{"model": "image captioner", "dataset": "rosettes with rotational symmetry", "train_examples": 97500, "image_size": 64, "crop_scale_min": 1, "horizontal_flip": true, "translate": 0.06, "color_jitter": 0.2, "tokenizer": "word", "vocab_size": 28, "encoder_arch": "vit", "encoder_norm": "rmsnorm", "encoder_norm_position": "pre", "encoder_activation": "swiglu", "encoder_head_dim": 32, "encoder_fused_qkv": true, "encoder_bias": "all", "encoder_qk_norm": true, "encoder_layer_scale_init": 0.01, "encoder_parallel_block": false, "encoder_moe": "expert_choice", "encoder_num_experts": 8, "encoder_moe_every": 1, "encoder_expert_mlp_ratio": 1, "encoder_experts_per_token": 2, "encoder_shared_expert": false, "encoder_patch_size": [8, 8], "encoder_conv_stem": true, "encoder_layers": 12, "encoder_width": 160, "encoder_positions": "learned", "fusion": "prefix", "label_smoothing": 0.05, "decoder_width": 192, "decoder_layers": 12, "decoder_norm": "rmsnorm", "decoder_norm_position": "pre", "decoder_activation": "swiglu", "decoder_mlp_ratio": 3, "decoder_head_dim": 64, "decoder_fused_qkv": false, "decoder_bias": "all", "decoder_qk_norm": false, "decoder_parallel_block": false, "decoder_inner_norm": false, "decoder_drop_path": 0.1, "decoder_positions": "learned", "decoder_prefix_bidirectional": false, "decoder_connector": "linear", "decoder_tie_embeddings": false, "residual_init": "none", "optimizer": "muon", "muon_scale": "original", "lr": 0.012, "momentum": 0.9, "nesterov": true, "orthogonalizer": "polar_express", "adamw_lr_other_params": 0.0016, "grad_clip": 1.0, "steps": 5900, "batch_size": 64, "epochs": 3.9, "lr_schedule": "cosine", "final_lr_fraction": 0, "warmup_steps": 290, "weight_decay": 0.02, "adamw_weight_decay_other_params": 0.05}
Rows from block 6 of the image encoder of a small image captioner, named by matrix and row number. Rows with one number within an expert belong to one neuron, the router's apart. Each number is 500 + 40 x the weight over its row's rms, rounded and kept within 0 to 999. All counts start at 0. Numbers have three digits each.
After each expert's rows are labels from the 100 images, of 14976, where the router gives the expert most weight on average: "top examples" is what is common among them. Only what is clearly more common there than usual is listed. The data: rosettes with rotational symmetry. In brackets: how many of the 100, against the usual share in percent.
# router: router (encoder.blocks.6.mlp.router.weight, 8x160, trained with AdamW), inputs 0-159
# gate: expert gate (encoder.blocks.6.mlp.gate, 8x160x160), inputs 0-159
# up: expert up (encoder.blocks.6.mlp.up, 8x160x160), inputs 0-159
# down: expert down (encoder.blocks.6.mlp.down, 8x160x160, transposed), outputs 0-159

# expert 5
router.5:443546464501540498462572505487528454560548589564546545418504519560558516466545561514490470463568455520464486488491460501496490496467578472451549542491517519468467555551515495504498462471527525584525504507535478496487493402565497477492477498471459447592459548532476462454471473471468455577481587494533489537514506502534506491485467551527488543445498489451537557538512558593503490493540474523523472595468537466459474476552497474482516455483551509491542572533566492572517555490555492
gate.4:521526549549488512449505462522468466446529475614515508547510537456480481527521617528498510524478540482445476550503511480544427473510501437535534462495534525576551543507493469516528534548495440507539482519541485520514452486471552608487517551544562558502550428436468454521499481484508508430525479483475468421457469450477444493553510523492454499576488474450500524549514475476585484599533481446512478488448484500538471465535533558537504454552453457481464493468571492489424520530489559
up.4:449541539560536548464462518558524495538475459521571516470473539455473471453537608535512510473492547478497492492527514538484463524493538509466521440511502451492521395439484500504544514579547527428523548533510508517471513487539515490463560513542477479592559490464517454467504463527496531381483442471534499471495521516459454528530503552498491485573513521580412460463500529459467497586479533449458512485503501480513416419537514525545512470575533521479502536487571501488530456469435576
down.4:490524534498482515457535518545538531376524552533507516534544515464488412538451466487448553537510479514495542532448488472532637488490510570533461436477523508477534523471497534566554571461486557497462527472456427487530519478497534517505479449500484433469519474442508507467461512507525482422501480452554548526511504501451576538467496477500543480581510578490428475470487456535487529528475505410453582495457521488544411426450542482450538523568515501530536467506499459500537496511507505
top examples: warm (52 vs 13.9); earthy (37 vs 14.1); three-fold (31 vs 12.1)

# expert 3
router.3:487567486529548469383572476533505440518546519542528543465521479560493490513509555490420467512582424489520491499536533509549524447472540511447520514493524460486492487510462481426472427490480508538544500536514425509526485444526486467497524457503465506558441508522504527453451459489487457512491508509524486530544496466568463433499500585504500517425495552490549547533544504573542446438513503524557451560474548492476495433508506464502513434492563495528537587505595547526541540443535585
gate.4:496503498477469491560496494595474516471456494453491492493535552499493410462515465495526515514499476511514455454517544513511480461490482475470533419539569447573459485581500512507554542523473534503561504498503575486505585429459554461490539480516555473458528557514447501567468513452538474471563478461492500582498487528499487508488583467466550562540510453534543540546578498512496524527509498502472498507434468493431482473455580466484432484582428443533477527501466533535544467403414539
up.4:513514500487513488523503550499442455453476546508416498476592495547484482535523427500511420490488511544530527533483526474500468545518448439503537518545576511551516514518564601425592580488413531439588511464473496538440568532559480529516511502470539518433504508476540459469460455524493556493553501417407529516491460511469502491532534501511508472531478484501484491556530532489466522517582490524563517477487434532454528421500504522536497568567475576508488477566479472521481504523481525
down.4:482544520478503432475544523512464459539539493420503466487485514514547495458496450504429456433512497452573447512536493505527473511520487477498496507600452491479511459491510483542439453468505526598448493471561513552467447458551486468487476554530470510471477457496581481470527473593504560503519506517542385528539433506486500438523489530477473522519496518504505474474501491551494550495464512497492542475538513586517467526479366450570570489498510568516610565462467553495542493458480498
top examples: earthy (92 vs 14.1)

# expert 4
router.4:437539471466568445439552506498488483483593527571508501442519550517488556504565567457477453529591478509505454522474566525531513480440534520484482556458529468478493503543481457463499496461487533504513513544487435481553484450539494458485511447544513465531442505529481522428494558476547462525490506502458519497521480422559486442457485545542514586413496562518517587549507529581472469434501508527554494550497496537486475469540482434462545416505502507489532544508601531531513529466555536
gate.4:463523456416463488543410483545501516506544542466444496553511501424518531510510506546533481502532523581508504479583572505491486505522465539468526494502526460480536594520500506479482449578478525486519499493519515519506510505523522510470443512582466577439481469516506522474527594474463522562529531486447466477505497500490512525492528491588424571633552509536433518530538497453470536525417496476518465406516494466524459521494513517523439493494407554458447447473477483475518582520506501
up.4:444437545578518530537547532447583477483447478569539528462434485558492449527481524446505461479499437475518506505432416570452515521428484537515474450505502504457512479495453415569476568458539478504484468475464574513505506503428513524484517524472508510547506531552518498498443448440539479539529467472492548546449471477500541461540450482436498427432528488453561491522428468532502495480572550548502537507467485451531504480518462529449541483561576448481467484503546460477516428446525498
down.4:546481516545524512480549525476453484483530466538551530509448501451492489464556424470510479505432479515443539518390524458453518433443482512498515556455480451477492492466502494486476516462495412512538593524523543481509441615465563481531447502498534537535488483499505420470529514485492540540488470520512549528497549482576481462454491521531506518474521513543496532449472503474524406502597496535473513475554566465465498508528491379387485538448540469509497448566507490469469482473557470
top examples: cool (96 vs 14.5)

# expert 6
router.6:486568525496579463404554492462466484553536557546580480463505495522550525534536504502470498519594525494543486510563491481541536453489495462409486514522482493509487462522510474528501416478498531498520482554522455514520505434543458497497533421491492481551453549547480453483447518481528478486522501501534510554537483452554476430519513549511542567481536526505519564523576523549503469463507480499593494568508529465418520405511504454486548429552549532489560554581539493513562549473557522
gate.4:550509496472462464490430488455468486462446500561464472477469487492492527499525491489500552476434428487557510489477528450406483464419479470549540502468459500491529514484512503523499521505427483565528479506506529555512417555425515503493477541555486533516484486484490452609458529477590571444425477449517445492451553409535501571510505507561504541505464502438518461461445540491539514520472448539499480511535446488428536483557520478535455501518505433492458495477508504378475493422470460
up.4:487487496540452480507508515456519500529432479550446430510463475504435507497523467517479480483453421545531532474455494482422528432502462451558532473469475469511532504502539525557513501534475446593548450469486500511459468527415493520484519463531484485590444521543458490545425478439545553422488458433476505500454496459512540538572459495565521479491551498444493484421402500478489525500540465533485496500549458472419538508515523444512420481558527439503493495486463537437540505395475475
down.4:520483495524422477485563480511522463490511516532528577530516462557507451511547470544478475524531518493479511505403525440507534606409527540505556521465510482518515552506523436434501540489482467513474473476469582473555524487459489437499456600509454458480517531516562511421534506482538482475453457470555482544519510471512589483493464514419502450616479480483420492448507413500509461489506468513416483451541517530530491561486402465500522498514487502463504500498521541504513529510559432
top examples: vivid (91 vs 14.7)

# expert 1
router.1:474577507512543483462577506497511530526547507498489538477518493563503499518550544495479447515577450498465498485529521498553540472479587485409507502547502473474482495531472485468544445492506508508518497559476430478557537457524481522556513394524454515560478549511537476426463438497497449518452516432523507559548468437518494444483474588506547547472492544496544548487567542584541510501517486501533451561440495448437471418534501477483513446502512503506568544545597510555488543469579504
gate.4:503407492545440458547484504476555498474467555527427471582503517553465535478470462544498455532532516494450490448447474478479548540433463523476590473521480501493515562487441528468545496430448504470477430448435500485588489593502489492488517525542410506549493544537514472510515540526468527496449523481569545442440518545506549479493490460482458446475513589528444488536520538531460505545479507481537475489545537532579412483531545479488546534504426573491498494478519510467490513422539497
up.4:461455542524518501412509476449467613438510555505499444538442496520537494402469526443494448496511549476535514492492454503516531469442506554530509488507514519485442534510515501463586459502585526525531561481473512498467509493499498514538436500588599555446454427535460468521499513493451551489505513497520489393491525503493459509519443509509463502522491481468461542474494451457540463505463451512489487545507587481509480588521436460454583529495449504496559476529476560486521489558490407
down.4:487494423506504409515479479593476535472462468453524523529513486516565573545487424541534531513551516560525506491563511500478416513512498479510511525601537452422498450470537479510435551546524520485481558470490512481484473508489441550503535530489486470601451505504517519481537497506459538574501499470531525572488475445500496467477474517514565436524492529505540436525501471535503402451511484566456512462547416494539520479520549521523538479476463433455534521462522502536510394475445584
top examples: pastel (58 vs 14.2); cool (37 vs 14.5); three-fold (35 vs 12.1)

# expert 2
router.2:447584479569555469457570516484502519492544518578561510419503504561472541455520539508471521503554423531520474535491488488549542487473514464458589523526486430397501544533503537482551458435448531586547478565516494481505549482530475545538485474500467489511502463518452499460483507507523399478457507499518516529536513471574498517507425571550483554461506518517486538581535550536545456496496507504511466516508516495451480461512503422485503434518557508572503568535572520556490567466535516
gate.4:464464502486484542544502546501483496445488526481462478424494485501508531464534555533465456497492527468560533503541508495451453535504499482482542486495467437474565450454502445564505446511559529465531531505536495513524445544521525524474497540519528510538610505500536549573483454482525568477519550450520447484387557583535486417503505449417605528468542555522499492490435515467537510535521515470579415507549495491462515505546503414487468489503514454473531394481561460466472510542489506
up.4:448475486462515519494536573580506502444474433499473527528504474466565551450531476536473437462512452500471476477447507498483543634499455490457442534481519514469503489491527511498418507518431503475524528490551475430491471500513585511490450523428466486499493499485488552451446531428545477550508562436578491433422517498520526515476517443485560546520471479513528507493472564533500525494551464487547490494515511447445435520506468466485451441507446494517496448506571482479595551507560402
down.4:496505459471566446541486453469401496456501490507571483502446579426494499541497484512551531556467552448537505493418531386546465557461539459454465500468524549466481476483466454596500481498450547470445500435478484527489520517477428476532465499551515470443506498496522529458491570511549571506416520443489509447529503488484484521491584488498489543521513458508532568448521477519567416503478486566483518538534521468495469521565539518519456515491541533520505562459503528481452501418479563
top examples: earthy (52 vs 14.1); warm (47 vs 13.9)

# expert 7
router.7:537537520497527415481548517477530520536566491561559502429530509509513530530526550525495472487585433537498470468519485496528527464469499489502540572488509407536453516523522470481514483435515575515529487475541488521561539453533459421541478470448531484537501520539448449443501540543492445536486515491545558526558495448501514450524474553559485531493426534484544522532556578498529442456581482566525486521482504542435458414539435481507523448538535562525495556508529511560518568418520535
gate.4:439481488419476445567485526494492493541524503515571490532374427466476523479445482497445452444477493467494493462541465468544445490538489490519561523496475516520481463441527484458586470482555495502467446518574508473497514480551571467482547506461530551454505399423445497491506540490529496462519479536473495478437450474518530534529451493598493566467467523595426435477496520551485445459499503507543477448476537492490456508460544565529513517480504472491527497548406553487452533534491499
up.4:456511519463515532474506500446562552489512507491507521490589512538474523469531477505504568547457445481530579453574517505445470513509538496576561439466509572473456539500499539457391551508478527458481546487491456490500449514492488521529482513598455506613503544497474542506483492576449478492522522571539514533495486459526489459476520569410530514466528494498556494490502521491458533529498497435475493520566476558513525504496491438511438585524484510518481538496577481513604451418466561
down.4:526552521523524477468506543434508405487477514547444497530516465405497499408507560468517478508489510520474460609525511597483416510452502543496576477497486498507417486497526582515515534478449524490483567479516435518467484574408500436498581573527530431534485448537546467482483537429480456604502585491523536530524491566480515539542516484454489499515494507462524469554492524464515520500524575517457464511471555515491524492537501502464450505521522514442474501458488510511550543496478473
top examples: dark (100 vs 14.3)

# expert 0
router.0:463616490474510460448597521518443520526501509527535516444504480519515524501537533471488474519573452544480453498482509464551546500484563492477469562526534461475530457545496436516500440455475518514515478538542429503514545455562449500516519499515521480554491554547517495430490450448546454530513481510484498503522469478621449418488450558541497514445486464538529562563564536548515477482501485497564458591505535475465479453523515445453528465526536489518496585545548492530546518445598527
gate.4:496491512463504465515539574490505486432476450513473535540588505559524418482472447509465551486496504549586485445495483492528576444492421563515520491516477529481462458493462507487439469465458597498471483538522469463540500515569453520551481443499529542555498543524532522570524494517458555392522519503467574574470512486468534517557539495443459485596531549439492539454542464510489506497435451468472482536515450501495473555511462540502492515447477422500466474521608448475497508507482498
up.4:496484466486504515505508421557545577492526504474442513442440554531515511482505458483479458476547545494582490507469427525468545443475472534545479508500549536521541587478440550490521498534512535557508440433473493465499520515480475528482425493471484527515496448505521509499460489474430513537579596473474569515507407506512528530540522464489480453524426500489487459467505504523504512566544466431472486506488533578569506512510472570602594579524567453466531539539530512479449554539522484
down.4:533427489519491478512529457465468531477512521580505436444474544494574486532580491564541450538598487514491493458477546403485490534519534473570540513545459491470498472492482455505443558493521491575500528579564505442489505493479509444406515515559502527536488538438505570408471506497510461465530401522428523484512553491528507456496537493535508507530487475488459521502506503503510460514528460555468514461510515496552476481446511468519498523531576509538561467570454454535419452483527405
top examples: vivid (76 vs 14.7)